config.toml
dataset = "drum patterns on synthesised drum kits"
n_mels = 64
vocab_size = 159
embed_dim = 384
encoder_norm = "rmsnorm"
encoder_norm_position = "pre"
encoder_activation = "geglu"
encoder_head_dim = 64
encoder_inner_norm = false
encoder_positions = "sincos"
text_encoder_norm_position = "pre"
residual_init = "none"
shampoo_beta = 0.95
one_sided = true
Rows from block 3 of the audio encoder of a small contrastive audio-text model, named by matrix and row number. Rows with one number belong to one neuron. Each number is 128 + 32 x the weight over its row's rms, rounded and kept within 0 to 255. All counts start at 0.
After each neuron's rows are labels from the 100 clips, of 14848, where the neuron reaches its largest size: "strongest on" is what is common among them. Only what is clearly more common there than usual is listed. The data: drum patterns on synthesised drum kits.
# gate: MLP gate (encoder.blocks.3.mlp.gate.weight, 576x192), inputs 0-95
# fc1: MLP up (encoder.blocks.3.mlp.fc1.weight, 576x192), inputs 0-95
# fc2: MLP down (encoder.blocks.3.mlp.fc2.weight, 192x576, transposed), outputs 0-95

gate.437 [128 118 148 191 118 181  57 128 104 107 145 166  88 146 157 127 124 136 154 146 121 152  78 117 193 155 139  91  78 105  51 147 174 147 134 118 129 199 108  87 151 126 126 121 144 151 149  66  89 110 123 140  91 108 129 171 131 150 105 105 180 119 118  92 143  89 125  80  99 114  89 152 117 127 106  95 121 132 139 167 101 128 149 172 145 130  62  45 151 100  95 126 121 130  83 185]
fc1.437 [178  94 151 131 116 185  67 130 112 115 166 119 136  89 115  65 133 127 178 159 161 123  89 106 140 214 150 126 170  73  55 153 159 124 110 139 124 109 100 124 105 201 143 127 177 130 169 116 101 116 166 140  92 120 109 153 145 135 128 105 141 103 123 135 124 152 129 102  79 168 123 148  97 127 154 101 123 114 156  97 103 102 131 193 110  88 132  71 131 154  84  74 130 131 117 103]
fc2.437 [140 153 147  54 166  94 120 116 172  78  87 101 146  88 152 113 165 145 187 138 143 118  80 171 200  66 136  85 115 124 146 135 171 116 138 134 104 159 165  57  91 122  39  84 150 146  92 141 108 143 126 134 126 179  98 133 125 120 141  75  91 113 140 125 125 147  85 122 125 161 110 174 177  59 135 137 152 112 103 114  55 157 133 139 154 149 130  92 130 141 165 121 132 144 143 137]
strongest on: snare; tempo: 160 to 170 bpm; dembow; march

gate.313 [171 132 108 115 157 148  86 134 127 160 127 173 112 101  90 114 144 132 190  70 132 168 182 115 140 109 131 121 153 129 131 142 118 106 143 161 108 149 143  87 130  91 107  78 174 138  98  82 182 112 132 181 166 117 115 100 165 132 124 200 179  97  90  97 131 197 120 112 146 200 139 186 164 143 150 116 149 103 134  89 101 133 181 117  97 118 110 123 153  69 152 104 139 165 161 195]
fc1.313 [102  77  78 120  81 155  67 112 148 131 176 145  70 136 121 100 132  87 147 106 107 131 133 118 125 101 172 131 182  89 106 184 186 155 108 144 136 117 133 149  59 134 118 130  75  77 119 100 163 181 114 155 195 146 107 163 111 125 189 184 135 143 103 115 110 160 161 117 100 186 156 147 163 140  90 140 171 168 106 162 113 135 155 128 182  80 172 151 105 133 124 157 110 169  88 152]
fc2.313 [115 100 188 124  94  88  98 133  86  84 132 133 121 114  84 110 168 118 106 129  69 121 114 189 167 165 121 124 120 177 112 147 182 150 154 162 139 109 189 106 126 111 115 101 161 202 119 130 131 144 135  97 129 165 139 159 108  93 150  80  84 154 139 140 133 106 100 132 119  46  88 103  86  99 121 132 164 119 155 138  50 123 121 101 145 115 120 163 132  97 148 169 172  90 143 144]
strongest on: low tom

gate.516 [170 171  63 143 128 108 115  92 122 123 172 113 127 136 129 128 135 115 155  98  83 118 124 130 128 117 186 128 101 145  72 139  93 131 161 100  48 131 110  89 154  94 121 132 192 150 146 197 109 136 141 150 126 129 119 166 144 111 128 165 151 142 156 135 136  84 199 104 177 128  76 111 155 148 109 153 166 154 150 192 121  86 114 117 138 114 169  70 181 130  75 111 115 120  81 145]
fc1.516 [170 150  76 142 165 141 124 125 197 198 101 160 155 140 108  86 108 179 137  61 159  63 121 118 119  79 137 149 155 143 156 203 141  67 119 107 143 141 139 162 133  92 131 151 220 140 132 156 110 122 144 149 188 145 116  67 100  95 142 161 125 148 122 124 123 107 124  99  85 199  63 183 135 173 142 100 116  97 145  95 126 148  81 119 157  80 145 103  83 138 112 165 161 143 122 111]
fc2.516 [190 165 233 150 123 139  72 103 181 156 116  91 110 170 119 101 175 148 173 178  81 138  78 162 131 151 101  71 134 138 160 129 127 118 146  65 156 148  84 141 138  74  14 175 129 121  99 106 109 138 131 108 143 112 147 147 181 172  88  82 151 133 115 161  83  91 132 125 106 139 108 123 123  67 150  76 101  98 120 125 133 139 166 150 141 105 102 157 139 134 170 158 147  67 155 121]
strongest on: four on the floor; tempo: 70 to 80 bpm

gate.344 [139 141  86 141 151 121 103 176 124 130 107 109  90  79 154 175 136 119 159 127  96 160  67 219 152  84 112 147  92 167 148 158 124 170 121 147 144 102 120 110 146 172  64 163 132 163 143 122 105 161 143 163 112 154 123 131 115 149 127 140 181 165 157 181 141  87  99 183 158 135 130 123 104 108 153 185 150 127 115 196 169  94 115 174 149 156 133  96  92 115 203  98 144 143 105 133]
fc1.344 [112 137 160 124  92 109 151  54 109  76 178 129 179 148 127  73 148 136  67 145 102 123 161 105 146 148 100 143 138  92 157  97 135 119 178  95 100 170 154 128 125  97 173 159 133 128 131 176 157 108  85 118 102  79 162 144 173 124 128  91  89  87  75 123 113 174 147  71 136 151 138 131 105 103 112  97 152 104 123 109 145 187 165  77  89 104 128 113 168 153 126 145 122  75 141 133]
fc2.344 [ 85  69  89  75 156 141  98 172 115 162  31 124 129 143 155 138  96  84 106 118 133 201 163 110  86 196 173 199 159 120 121 114 125  69 115 135 132 138 110 176 120  89 118 125 137 118 152 137 152 125 157  97  70 159  37 136 110 120 129 149 159 137 141 130 149 170 101 151 159 140 182  84 113 133 112 154  85 167 143 105 131 118 122 102 138 104 134 135  89 137  87 147 182 171  96 105]
strongest on: snare; waltz; shuffle

gate.396 [136 117 106 188 118 159  85 160 120 119 155 109  83 138  74 134 171 131 158 110 131  93  74 148  68 178  86 115 137 139 120 121 194 117 101  90 116 140 136  58 122 122 193 143 100 164  85  91 127 102 122 125 200 150 102 127  99  99 202 147 158  66 157  97 117 165  86 101 129 118 104 166 146 129 121 111 175 146 146 165 123 172  87  92 121  86 101  55 196 137 146 130 171  72  96 127]
fc1.396 [159  84 153  91 151  84 153 113 126 111  99 149 101 185 171 118  69 154 134 130 102 139 226 145 143 118 152 122 128 100 161 125 157 103  87 136 176  70 165 125  83 100 138 141 182  90 138 108 108 129  54  95 121  99 114 162 157 148 132 161 108  84 110 124 141  72 127 138 147  91 115  78 127  94 104 121  67 115  92 102 101 153 150 159 133 102 169 174  62 166 160 131 101 142 190  90]
fc2.396 [149 241 120 171 165 170 214 103 135  99 185 103 173 195  92 148 129 120  98  93 197 151 146 101 135 142 168 106 124 126 147 104 124 128 111 185 175  58 167 128 116  76 128  85 146  40 156 128 136 111 112 110 117  93 145 139 125 174  99 137 163 120  89 130 129 127  83 156 118 121 103 144 138  96 140 132 134 116  80 131 100 125 122 139 132 140 152 129 136 125 134 123 110 161 144 169]
strongest on: four on the floor; bossa nova

gate.171 [128 134 120  96 180  82 137  91 137 153  69 116 137  83 120  85 134 142 121 123  73 156 130 181  97 193 141 122 144 143 148  76  77 108 166 162 163 123  70  73 145 190 124 108 140 170  74 146 112 166  93 204 136 108 105 143 130 126 153 167 127 118 115  71 119 184  55 121 122 165 150 133 140 153  80 116 155 126 132 158 119  74 139 142  70  86  88  97  84 169 109 132 137 151 155 115]
fc1.171 [158 103 160 136 132 153 106 128 112 122 123 196 173  71 139 134 146 169 149 101 109 144 132 131 110 157 173 138  90 108  83 121 122  63 106 158 204 103 154 107 167 109  92 109 152 177 116 100 119 105 122  95  83 135  74 104  99 177 122 126 147 109 157  86  96 103 133 178  71  65 135  72 133 139  80 153  70 146 144 172 165 133 115 153 122 153 105 105 175 139 222  95 166 182 130 121]
fc2.171 [129 135 124 146 145 193 102 128 129 113  79 142 154 120  89 114 169 138 159 104  54 123 178 149  89  49 142  91 141 130  95 160 138 106 128 152 106 158 152 137 158 108 100  84 111 138 145 153 181 143 146 125 154  82 154 107 122 151 112 175 151 165 133 143 145  91 149  81 108  88 175 112  92 163 160 164 121 126 167 169 123 128 102 122  84 119 129  60 161 156 120 116 132 115 146 142]
strongest on: low tom

gate.63 [156 225 134 167 150 119 145 165  82 116 167 111 124 183  95 159 154 132 123  84  69 129 131 132 127 128 143  83 106 125 144 142 112 120 139 160  44  94 137 164 150  91  93 149  79  92 178 135 122 103 129 195  78  41  86 107  86 136  78 108  91 122 159  68 166 144 130 170 213 118 132 148 137  84 153 120 122 105 107  75  98 153 114 109  88  89 113 135 113  85 134 160 170 103 133 128]
fc1.63 [109 110 117  78 161 203 190 160 156 113 104 112 160 144 166 150 105 145  98 136 154  96  89  93 131 172 146 114 110  87 150 123 138  56 141 147 154 150 121  69 138 125 148 127 182 123 123  88 103 105 148  62 111 100 185 158 155 124 147  56  88 127 105 137 133  68  63 129 133 121 150 110  99  95 120 170 150 146 133 131 151 156  93 151 121 224 112  94 142 129  77  94 144 143 110 104]
fc2.63 [ 72 114 190 104 120  57  90 127 150 137 159 138  62 179 127 140 161 149 158 112 113 138 132 152 102 121 190 136 173 125 127 135 101 112 159 134 149  90 132 164 104 116  89 151 125 154 131 206 136 135  67 115  99 138 135 125 100 155 175 139 126  96  70  78 110 112 165 156 156 121 136 125 113 111  48 131 120 183 136 199  77 136 161  78  61 148 135 109 177 117 136 132 137 164 166  93]
strongest on: snare; text has "noise"

gate.124 [128 110 155 120 104 135 144 113 158 160  78  31  95 118  73 129 123 121 135 126 105  56 125 138 121 107 150 117 169 168 120  87  83  48 179 114 143 186  80 173 143 173 141 123 115  61  83 165 149 116 141 116 207  56 175 120 119 164 105 196 104  97 114 100  91 123 174 154 131 129 129 165 160 133 112 153 121 145 148 109 113 139 112 145 144  53  93 154 183  76 156 177 134 115  96 123]
fc1.124 [ 55  68 109 106 179 142 100  94 132 131  77  70  97  65 110 107 194 103 128  96 128 158  95 112 123 131  51 128 140  96 120 140 175 143 163  86 121 180 141 146 187 117  83 148 160 138 156  77 152  78 110 167 123  99 144  87  94 143 107  68 111 187 137 124 132 141 139 110 149  64 164 135 123 112 114 155 123  88 114  89  87 126 115 120 136 160 164 109 130 154 123 105 103  53 100  69]
fc2.124 [ 88  95  99 148  91 107 123 135 159 146 117 126  71  71 106 113 139 161 104 132 110 140 128 149 120 136  95  52 130  87  71 124 147 118 139 108  92 174  75 124 118 202 134 108 137 145 134 187  59 108 129 121  91 119 136 200 165 121 104 115 158 109 191 123 102  78 156 194 110 143 164 150 134 111 120 120 108  95 137 128 130 145 145 139  86  88 127 113 150 145 106 150 173 169 177 100]
strongest on: four on the floor; snare

gate.67 [141 184  87 144 107 163 107 126 118 145 112 166 102 130 144 163 166 150 137 106 102 161 163 153 115 137  63 107 131 167 102 139 149 128 105 113 122 106 164 155 157  97 176 117  84 154 107  77 134 111  81 152 203 130  84 110 118 118 178 154 146  79  80 132 139 102 120 133 112 133  78  77 106 108  78 126 156 146 125 122 118 126 169 113 127  85 129 129 131  95 124  73 151 141 107 149]
fc1.67 [109 194 120 132  91 161 111 114  89 154 177 112 149 100  82 136 151 103 135  94 116 127 163  84 117 151  59  82 139  82  93 134 141 105 118 144 127 128 108  99 129  89 155 115  60 144 105 110 153  96  80 173 169 168 128  82 107 163 144 175 154  76 146 152 113 108 124 164 108 154  81 152 121 144  70 158 191 132 144  91 190 133 105 153  84 125 111 118 174 120  78 143  99 154 156 149]
fc2.67 [145  81 164 193 114 115 178  87 121 101 149 150 117  82 117  48 145 114  44 112  97 154  84 150 173 192 112 114  97  69 121 102 158 111  97  95 139  86  60 115 149  98  84  77 113 112 131 121  94 122  57 108 114 133  97 112  75 127 131 113  91  99  86 154 115 150  86 132 132 116 120 111 164 128 123 139 144 131 185 113 116 135 149 110 146  91 137 139 121 122 121 126 111 137 132 114]
strongest on: low tom

gate.365 [131  86  99 101 124 136 106 158 124 177  78 163  86 152 135 155  90 149 177 137 107 128 123 170 159 133 108 142 150 101 108 152 125  94 194 124 116  82 118 227 165 173 140 175  90 114 107 108  79  93 172 136  73 201 148 174 168 192 120 140 122 126 110  87 113 150 116 124 106  73 101 160 119 174 114  99 100 134 128 142 173  77 116 159 126 119 124 167  73 124 126 139 114 152  85 178]
fc1.365 [154 128 131 114 135 115  99 115 120  87 155  72 156 136 128 180 139 147  53 122  87 152  94 153  45 128 153  75 179 182 140 111 126 176 122  88 127 149 161 118 105 103 111 133 155 142 165 152 175 110 104 137 122  82 127 149 149  78 104 136 119 107 175 190 123 200 127 141 183 116 143 146 120 126 137 163  80 136 108 169  82  97  97 141 118  85 150 101 147  76  96  99 104  81 163 106]
fc2.365 [104  95  69 147 185  99 119  89 151 195 142 126  79 164  96 144 147 152 120 113 144 130 150 134 108 107 134 179 140 153 104  91 136 138  81 177 104 121 128 104 131 143  85 148 139 104 164 126 215 121 136  85 153 174 188 140 185 184 138 176  87  97  95 109 122 119 183 111 106 160  69 101 113 114 198 108 115 146 106 145  97 141 148  76 170 149 134 144 141  91 107 139 110 142 116 129]
strongest on: one drop; half-time

gate.83 [174 150  70 144 129 140  97  68 118 148 131 128 113  79  99  96 172 115  75 163 125 151 174  89  94 103 136 178  71  97  76 107 103 160 114 133 159  99 136  78 114 144 155 118 152  85 154 111 179 187 147 181 145 127 129 128 180 111 177  86 176 177 167 115 113 178 184 120  64  75 113 114 178  91 134 117 153 165  50 107 114 141 159 129 106 160  89 134 183 127 156 115 138 141 151  98]
fc1.83 [ 76 120 100  92  50 128 117 163 138 184 117  47 104 115 143  87 136 139 118 139 137  97 127 127 134 144  90 123 129 124 103 105 145 130 115 140 144  87  80 228 119 128 125 145 139 156 128 177 188 126 139 147 177 123 134 180 129 118 114 105 113 145 100 108  99 137 157 154 194 165 153 167 162 103 143 157 127 118  62 133 150  69 167 114 146 107  95  93 163 131 166 114 122 124  98  95]
fc2.83 [ 63 148 135  79 123 129 162 136  90 106  95 133 123 152 120 144 106 143 150 135 149 136 120  84 161 136 175 102  85 117  92 140 124  64 120 139  95  68  84 157 156 155  59 134  85  74 130 173  94 206 155 166 198  67 164 192 151 129 132 159 127 193 124 132  85  74 140 152 101 110  84 133 141 145 120 123 121 120 106 110  58 143 158  79 109 147 143 102 136 138 197  85 110 188 174 113]
strongest on: snare; breakbeat; waltz

gate.465 [166 160 143 109 148  95 110 154 115 132 142 147 105 133 126 122 110 143 178 122 135 126 133 159 103 120 124  86 138 126 121 203 186 189 169 140  84 131 149  87  75 109  47  86 119 225 145 134 156 163  56 103 144 147  95 136 139 128 128 115 137  92 127 129 130 143 116 152  94  66 179 125 150 139 145 127 150 107 147  47 123 148 121  98 132  99 120 130  67  94 121  86 118 139 138 139]
fc1.465 [151 121 139 196 133  93 116 104 134  72 126 133 195  85 101 151 116 117  62 101 103 110  74 118 143 126 124  73 119 124 161 111 152 124 155 193 122 156  92 125 116 122 150 132  96  58 170 159 148  99 117 169  93 103 170 111 124 130 154  92 114 111 129 120 111 113 171 115 167 170 159 181 125 134 146 141 144 119 164  91 146 125  93 123 138 142 145 188 176 149 106 114 157 113 130  90]
fc2.465 [ 61 155  11 123  60 152 128 147 166 189 165 110 118  75 152 176  95 121 132 152 106 126 134 113  92 142  48 160 151 116  89 137 170 156 135 175 160 129 139 118  87 172 144 128  79 120 105  95  42 146 137 130  79  83 143 161 142 133  93 103 145 122 102  65 127 139 172 138 116 113 136 182 168 105 112 135 133  86 148 100 179 110  67  50 145 128 102 105 130 110  68  96  87 169 119 107]
strongest on: one drop

gate.169 [ 88  81 155 125 101 147 139 168 151 104  84  80 123 151 113 119 131 113 136 183 171 118 162 138 113 128 116 202 175 149 135 134 199  60 104  13 112  93 171 161 147 195 121 106 162 141 130 123 131 126 157 141 103  96 153  84  97 160  69 135 164 117 206 126 135 136 139  99 123 163 136 163 118 161  98 120 116 125 177 134 131 105  88 173  99 116 191  75  64 168 174  75 128  93 160 169]
fc1.169 [112 148 106 100 143 122 127 149  83 132  96 105 155 105 131 103 169 143 142 134 120  83 128 114 103 156 160 163 231 133 208 175 121 119 171  50  91 151  91 134 114 112 112 110 106 156 105 111  86 122 115 101 159  59 163 120  98 154 119 142 148 113 146 114  63 180  93 171 141 122 133 105 193 130 150  71 172 138 169 163 103 117  72 113 112  73 167  84  99 142 116 151  65 177 150 113]
fc2.169 [129  18  60 168 132  83  75 156 129 196 146 131 144  93 187 159 114  98 150 162 135 204 134 145 126 145  86 148 127 104 111 102 125  86 125 133 115  96 133 140 164  43 135 108 140 144 154 179 149 118 143 174 125  93 122 152 140 179 182 135 124 132  70 106 111  87 115  74  90 106 156 144 160 163 148 139  91 133 101 150 179 130 114 161 162 116 130 122 191  88 170 154 140 103 156  99]
strongest on: one drop

gate.197 [ 98 116 166  68 129 130 120  82 135 102 126 149 132 145  97  68 114 149 170 175 154  86 185 131 122 183 114 166  67 133  90 114 145 135 178 131 107 178 161  97 133  76 152 103 192 137 120 147 177 102 132  66 104 125 165 127 120 126 116 180 172 188 103 120  96 110  84 101 116 102  53 128 134 118 105 187 136 137  97 165 103 185 121 129 107 168 153 162 180  96 122 169 140 128 130 151]
fc1.197 [139  90  85 153 134 171 138 142  67 118 123 141 130 145 150 127 142  71 113 118 151  76  88  98 126 121  73 103 123  92 151 155 156 178 128 177 126 179 116 117 164 139 157 123 135  70 159  97 121 165 144 112 137 149 163 132 120 125 104  90 145 149 120 124 103  94 145 124 220 173  97 106 166 135 171 117  78 167  75 148 110  97 137 142 149 148 145 149 150 152 147 155 106  82 102  92]
fc2.197 [184 150 197  84 131 134 151 128 102 114 136 138 137  78 182  95 120 131 167 130 145 128  66  76 144 181  98 185 174 137 144 102 125 139  45 109 112 179 106 138  83 129 200  90 163  99 127 134 148 123 147 210 122 136 113 179 140 125 193 122 156 118 110 142 128 120 137 117 120 102 111 152 142 162 166 115 108 111  89  99 109 153 111 155 148  95 141 172 148 158 131 172 149 110 120 134]
strongest on: four on the floor; tempo: 120 to 130 bpm; tempo: 110 to 120 bpm

gate.72 [172  93 113 125 131  84 138 126  77 185 139 155  91 105  96 153 146 139 143 105 170 227 100  89 120 119 122 191 122 107 121 123 168 118 118 137  92  93  59 152 142 137 137  88 167 152  93 143 154 132 163 158 115 151 156 146 154 152 134 130 168 149 185 136  78 206 105 102 119 142 145 102 185 162 101 187 147  79 106 131 160 121 132 122 123 135 129 174 131  97 128 129 130 127 105 101]
fc1.72 [122 127 139 151 117 171  95 130 162 124 155 120 162 150 178 176  99 125 147 147 134 113 116 121  44 133 104  75 130 113 110 109 140 115  99 176  91 168 146  71 139 146 130 116 170 110 126 246 144 150  92  93 159 126 153 165 177 144 124  89  87  95 150 135 187  95 114 105 164 128 192 119 164 159 168 160 188 154 103 143  92 135 156  86 136 179 167 120 100 140 113 118 129 179 145  95]
fc2.72 [125 151 115 102 107 122 126 161 127 106 128 107 134 139 131 188 138 132 138 104 194 113  85 140 106 141 166 125  80 136 120 109 175 135  81 151  65 164 158 109 153 131 147 167  97 137  80  82 107  88 104 149 124 147 112 146 131 150 152 130 200 147 170 111 135 132  99 186 137 116 104 146 141 197 113 153 165 155 186  85 138 177 132 149 127 185 121 101 172 183 205 140 157 138 136 153]
strongest on: reverberation; text has "reverberant"; text has "room"; mains hum

gate.454 [125 102 150 120 108 144 168 142 114 132 130  86 100  72 171 130 143 157 142 174 133 127  97 140 168 158 154 146 127 124 110  91 145 122 182  72 164 148 116 128  99 114 143 121 112 130 114 154  95 109 141 194 153  56 149 128 134 179 146 123 145  90 134 111 197 141  85 127 133 133 123 132 113  77  78 140 172 100 121 136 142  74 110 100 156 153  81 122 139  96 104 119 126  84  46 122]
fc1.454 [130 130 160 178  69 115 117 147 113 104 147 144  88 126  94 169 110  95 100 104 135 151 145 101 183 150 103 100 136 104  91 145 110  91 109 141 182 133 145 106 130 120 150 147 152 147  87 145 124 152 103  79  79 200 158 109 114 174 111 139 173 208 139  42 141  77 122 119 104 129 142 107  84 147 181 153 187  44 170 157 182 173 141  80 106  23  74 120 108  97 130 157 130 150 109 158]
fc2.454 [ 78 162 140 117 173 112 113 159 128  87 109 152 119  85 130 129  98 139 128 100 130 128 109 175 194 160 173 142 138 143 171 140 122 159 119 161 117 189 117  97  98  87 163 142 166 180 167  86  80 120 185 143 165  79 156 135 124 101 118 160 169 103  97 139 115 120 159 227 130 190 106 138 116 126 142 143  94 142 107 102 105 143 150 149 117 157 151 121 158 167 158  67 114 144 225 106]
strongest on: four on the floor; tempo: 160 to 170 bpm

gate.24 [152 111  63  84 162 128 109 155 135 134 105 158  61 150 147 122  86 115 124 118 221 103 143 120 102 164 137 133 155  90 134 138 107 110  76  99 162 178 133 145 148 115 133 114 132  92 134  91  86 132 127 196 123 115  66 175 101 182 139 131 188 153 124 107  90 136  99 123 121 152 104 109 141 146 124 121  76 102 159 124  99 171 122 122 116 103 147 174 104  91  96 111 197 123 109 178]
fc1.24 [124 119 189 120 126 174 132 127 166  94 137 122 185 136 106 109 149  77 168 198  33 136 111  98 130 125 147  87 143 115 158 106 147 115 151 128 161 163 126 174 168 102 119 120 167 167 152 112 155 152  90 122 138 135 141 105  95  86 106 148 107 174 110 126 159 127 129 134 136 135 117 120 105 140 156  97 106 102  59 118 115 122 111 116 126 155 128  85 132  95  75 140  56  98 145 111]
fc2.24 [146 125 143 112 133 156  87 139 105  81  80 139  77  92  96 167  74 159 142  99  97 126 220 123 125 117 194 161 147 120 130 131 122 198  98 173 159  89 133 113 118 156 117  90 123 172 155 143 114 112 183 142 109  86 107 172  60 163 112 164 125 181  92 137 193 136 161 145 169 126 144 114 107 161 121 158 131 192 173 142 132 118 110 145 116 109 112 155 119 171 149 116 177 157 131 152]
strongest on: open hi-hat; tempo: 130 to 140 bpm; half-time

gate.395 [209 150 144  65 139 138  92 125 163 194 144 132 111 142  99 104 187 110 112 157  99 154 134 135 120 148 172  77 157  64 173 178  97 203 132 130 132 109 172 154 117 127 157 120 138 103  84  96  82 153 143 149 117 143 130 119 154 138 107 139 122 173 114  85  99 142 123 153 119 201  61 160 176 139 124 112 122 118 169 176 125 143 158 136 152 169 111 123 101 117 136 113 180 172 147  97]
fc1.395 [104 120 138 111 103  96 154 160 137 142  89 136 111 134 181 124 172 119 102 170  97 132 126 130 161 127 113 130  92  78 109 161 132 158 167 144 113 122 116  72 109 112 140 106 150 141 149 140 179 139  97  54  70 169 130 151 176 164 159 119 152 103 162 143 149 111 121 135 119 109 157 101 169 110  74  75 121 101 164  88 158 107 116 157 165 154 201 168 161 122 114 119  71 130 142 105]
fc2.395 [129 132 170 163 111 103  35 110 181 102 110 176 139 215  99 114  88 113 139 171 152 132 128 136 127 114 161  89  71  95 144  95  80  95  96 110 151 117 159 101  54 159 140  61 179 139  71 140 182 119  98 136 111 130 141 171 126  85 130 117  70  86  66 159 130 134 114  86  96  80 151 177 148 127 179 163 129 128  99 133 159 130 164  95 128  92 165  86 115  92 157  80  75 127 100 144]
strongest on: reverberation; text has "room"; text has "reverberant"

gate.273 [167 131  97 108 154 115 145 172  85 195 164 109  87 121 140 118 115  40 135 108 114  84 102  92 128 136  83 198 119 139 115 179 115 131 113 126 124 172 101 135 148 129 118  97  95 170 144 157 131 190 146 172 147 117  76  89 113 157  81  93 128 173 107  88  56 110 144  80 111 136 169 184  78 177 164 113 158 122 133 153 135  97 110 156 198  82  99 157  85  94 125 163 123 181 119 175]
fc1.273 [156 170 179 152 118  95 123 113 144 170 101 159 123 117 141 172 157 178  62 126 140 137 173 167 172 123 196  94  88  98 120 126 176 130 110 116 142 123 165  85  93 154 152 112  97  98 158 131 129 126 163 158 100 113 120 207 184 127 126  99 174  98 176 156 176  69 117 190 148 137 123  93 140  87 119  94 164  99 121 117 167 120 126 111  49 168 102 116 109 183 133 130 117 159 119 144]
fc2.273 [171 201 136 155 124 164 172  98 142 131 121 156 122 122  95 167 149 105  99  81  77 128 107  67 128 129 143 112 116 184 187 148 174 126  88 147  89 200 137 136 123 168 126  89 113 125  54 120 107 125 143  92 144 177 109 184 163 143  62 157 139 149 154 117 153 167  77 103 139 134 134 130 140 137 121  61 180 142 124 167  46 114  97 134  59 172  95 156 137 132 121 109 121 160 117 117]
strongest on: four on the floor

gate.200 [181  87 138 182 115 173 102 183 153 114 130 128  59 124  82  99  85 153 151 133 141 109 131 176  88 115  67 100  99 100 108 109 158  80 160 133  78 161 154 153  99 126 146 118 176 115  99 148 135 136 180 178 110 118 124 119 174 134 149 107 105  55 140 162 174 159 167 107 106 167  93 137 156 132 120 147 181 118 171 106 128 166 143 134 227 142 150 104 197 161 132 182  96  84 167 127]
fc1.200 [136 172 146  76  93  64 164  70 120 146 138 157 191 131 170 154 137 138 100 117 133 164 155  69 181 127 150  79 140 140 132  75  91 164 103 124 131 123  34 112 100 126 133 169 105  94 201 138 153 144  82  90 113 151 168 144 114 114 127 139 104 129 137 118 109 151 103 153 199 131 159  97 107 120 135 102 104 134 122 108 177 149  91 179  92 118  90 189  91  52  83 138 132 146 136 103]
fc2.200 [ 99 218 255 124 131 160 100 128 128 153  95 163 127 116  94 104  87 157  65 120 126 113 112 125 108 125 126 140  92 164 119 117 177 136 180 130 124 107 111 120 204 142 113 130 108 179  92 111 130 142  94 128  79 110 146 151  88 153  81 123 132  71 133  94 144 175 121  92 165 158 138 117 122 129  68  99  75 173 132 112 154 122  78 125 148 160  93 131  90 123 150 138 162 140 148 117]
strongest on: open hi-hat; high tom

gate.2 [ 98 156 119 159 112 154  90 107 148 103 144 166 113 199 105 128 151 103 116 174 129 153  57 122  84 148 122  95 123 154 129 141 129 110 134 174  99 180 134 126 157 132 108 139 145 139 110  87 122  61 109 129 230 168  87 130 122 115  89 112 148 142 154 105  89  87  62 116 122 101 144 154  68 140 132  93 121 158 105 129 140 103 153  93 109 179 115 109 119 107 125 114  70  71 145 128]
fc1.2 [142  73 142 126  75 146 158 145 188  69 120 158 142  88  94 160 162  98 114 119  72  98  73 155  74 130 153 158  73 122  68  94  91 128  90 128 106 116 124 132 105  63 166  41 120 110 146 136 149 150 110 120 142  96 101 111 144 100  96  83 103 174 164  89  85 145 174 138 137 168 126 105 143 165  68  67 164 148 145 106 136 160 138 127 153 173 162 127 138 104 146 107 135 151  91  86]
fc2.2 [112  53 237 132 112 123 155 133 152  92 136 135  95 105 104 145 122 134 161 101 155 120 125 143 111 106 103 106 120 127 117 113 131 144 174 142 153 169 123 126 215  89 169 111 100 119 147  88 102 138 189 125 103 218 119  96 133 129  88 144  95 135 144  60 118 113 131  95 122 120 136 149  91 161 150  67 124 108 186 122 139 212 103  93 106 177 118 175  88 167 101 166 121 150  90 191]
strongest on: one drop; tempo: 110 to 120 bpm

gate.82 [119 134  68 172 148 148 124 152 107 190  99 121 135 145  75  99 143  88 139 141  55 121 115  76 107 149  69  99  93 141 116 169 112 133 132 130 145 182 146 161 172 137 105  70  80 121 118  48  90 116 151 169 193 157  99 118 122 141 152  92 205 128 152 100  58 149 150  67 124 125 132 132 109 137  68 164 132  81 111 105 162 127 135  82 102 126  90 105 142  99 137 176 111 167 127 116]
fc1.82 [108 101 143 190 156 153 166 136  92 160 164 102  74 106 113 146 107 106 136  81 118 100 119 125 120 115 103 144 128 139 143 105 128 136 118  73  82  90  84 244 135 136  85 114 171  95 162 115 189 127 122 159 122 143 126 131 160  95 152 144 100 118 209 116  83 160 155 111 117 143  76 111 148 133 178 168 166  87 172 103 208  93  84 114  83  21 123  96 156 139 119 116 162  80  67  97]
fc2.82 [ 96  18 107 179 122 154  69 127  89 183 117 155  69  36 124 103 134 190 102 112 150 169 154 123 120 146 106 114 116 131  90 121 106 137 132  92 126 132 124 111 150 202 160 112  84 157 116 158 111 159 145 149 159  97 110 192 149 125 126 134 136 116 148  84 153 118 133 152 128 121 139 153 124 105 100 145 129 131 108 121 153 157 150 142 155 104 136  63 124 149 145 134 142 136 118  60]
strongest on: four on the floor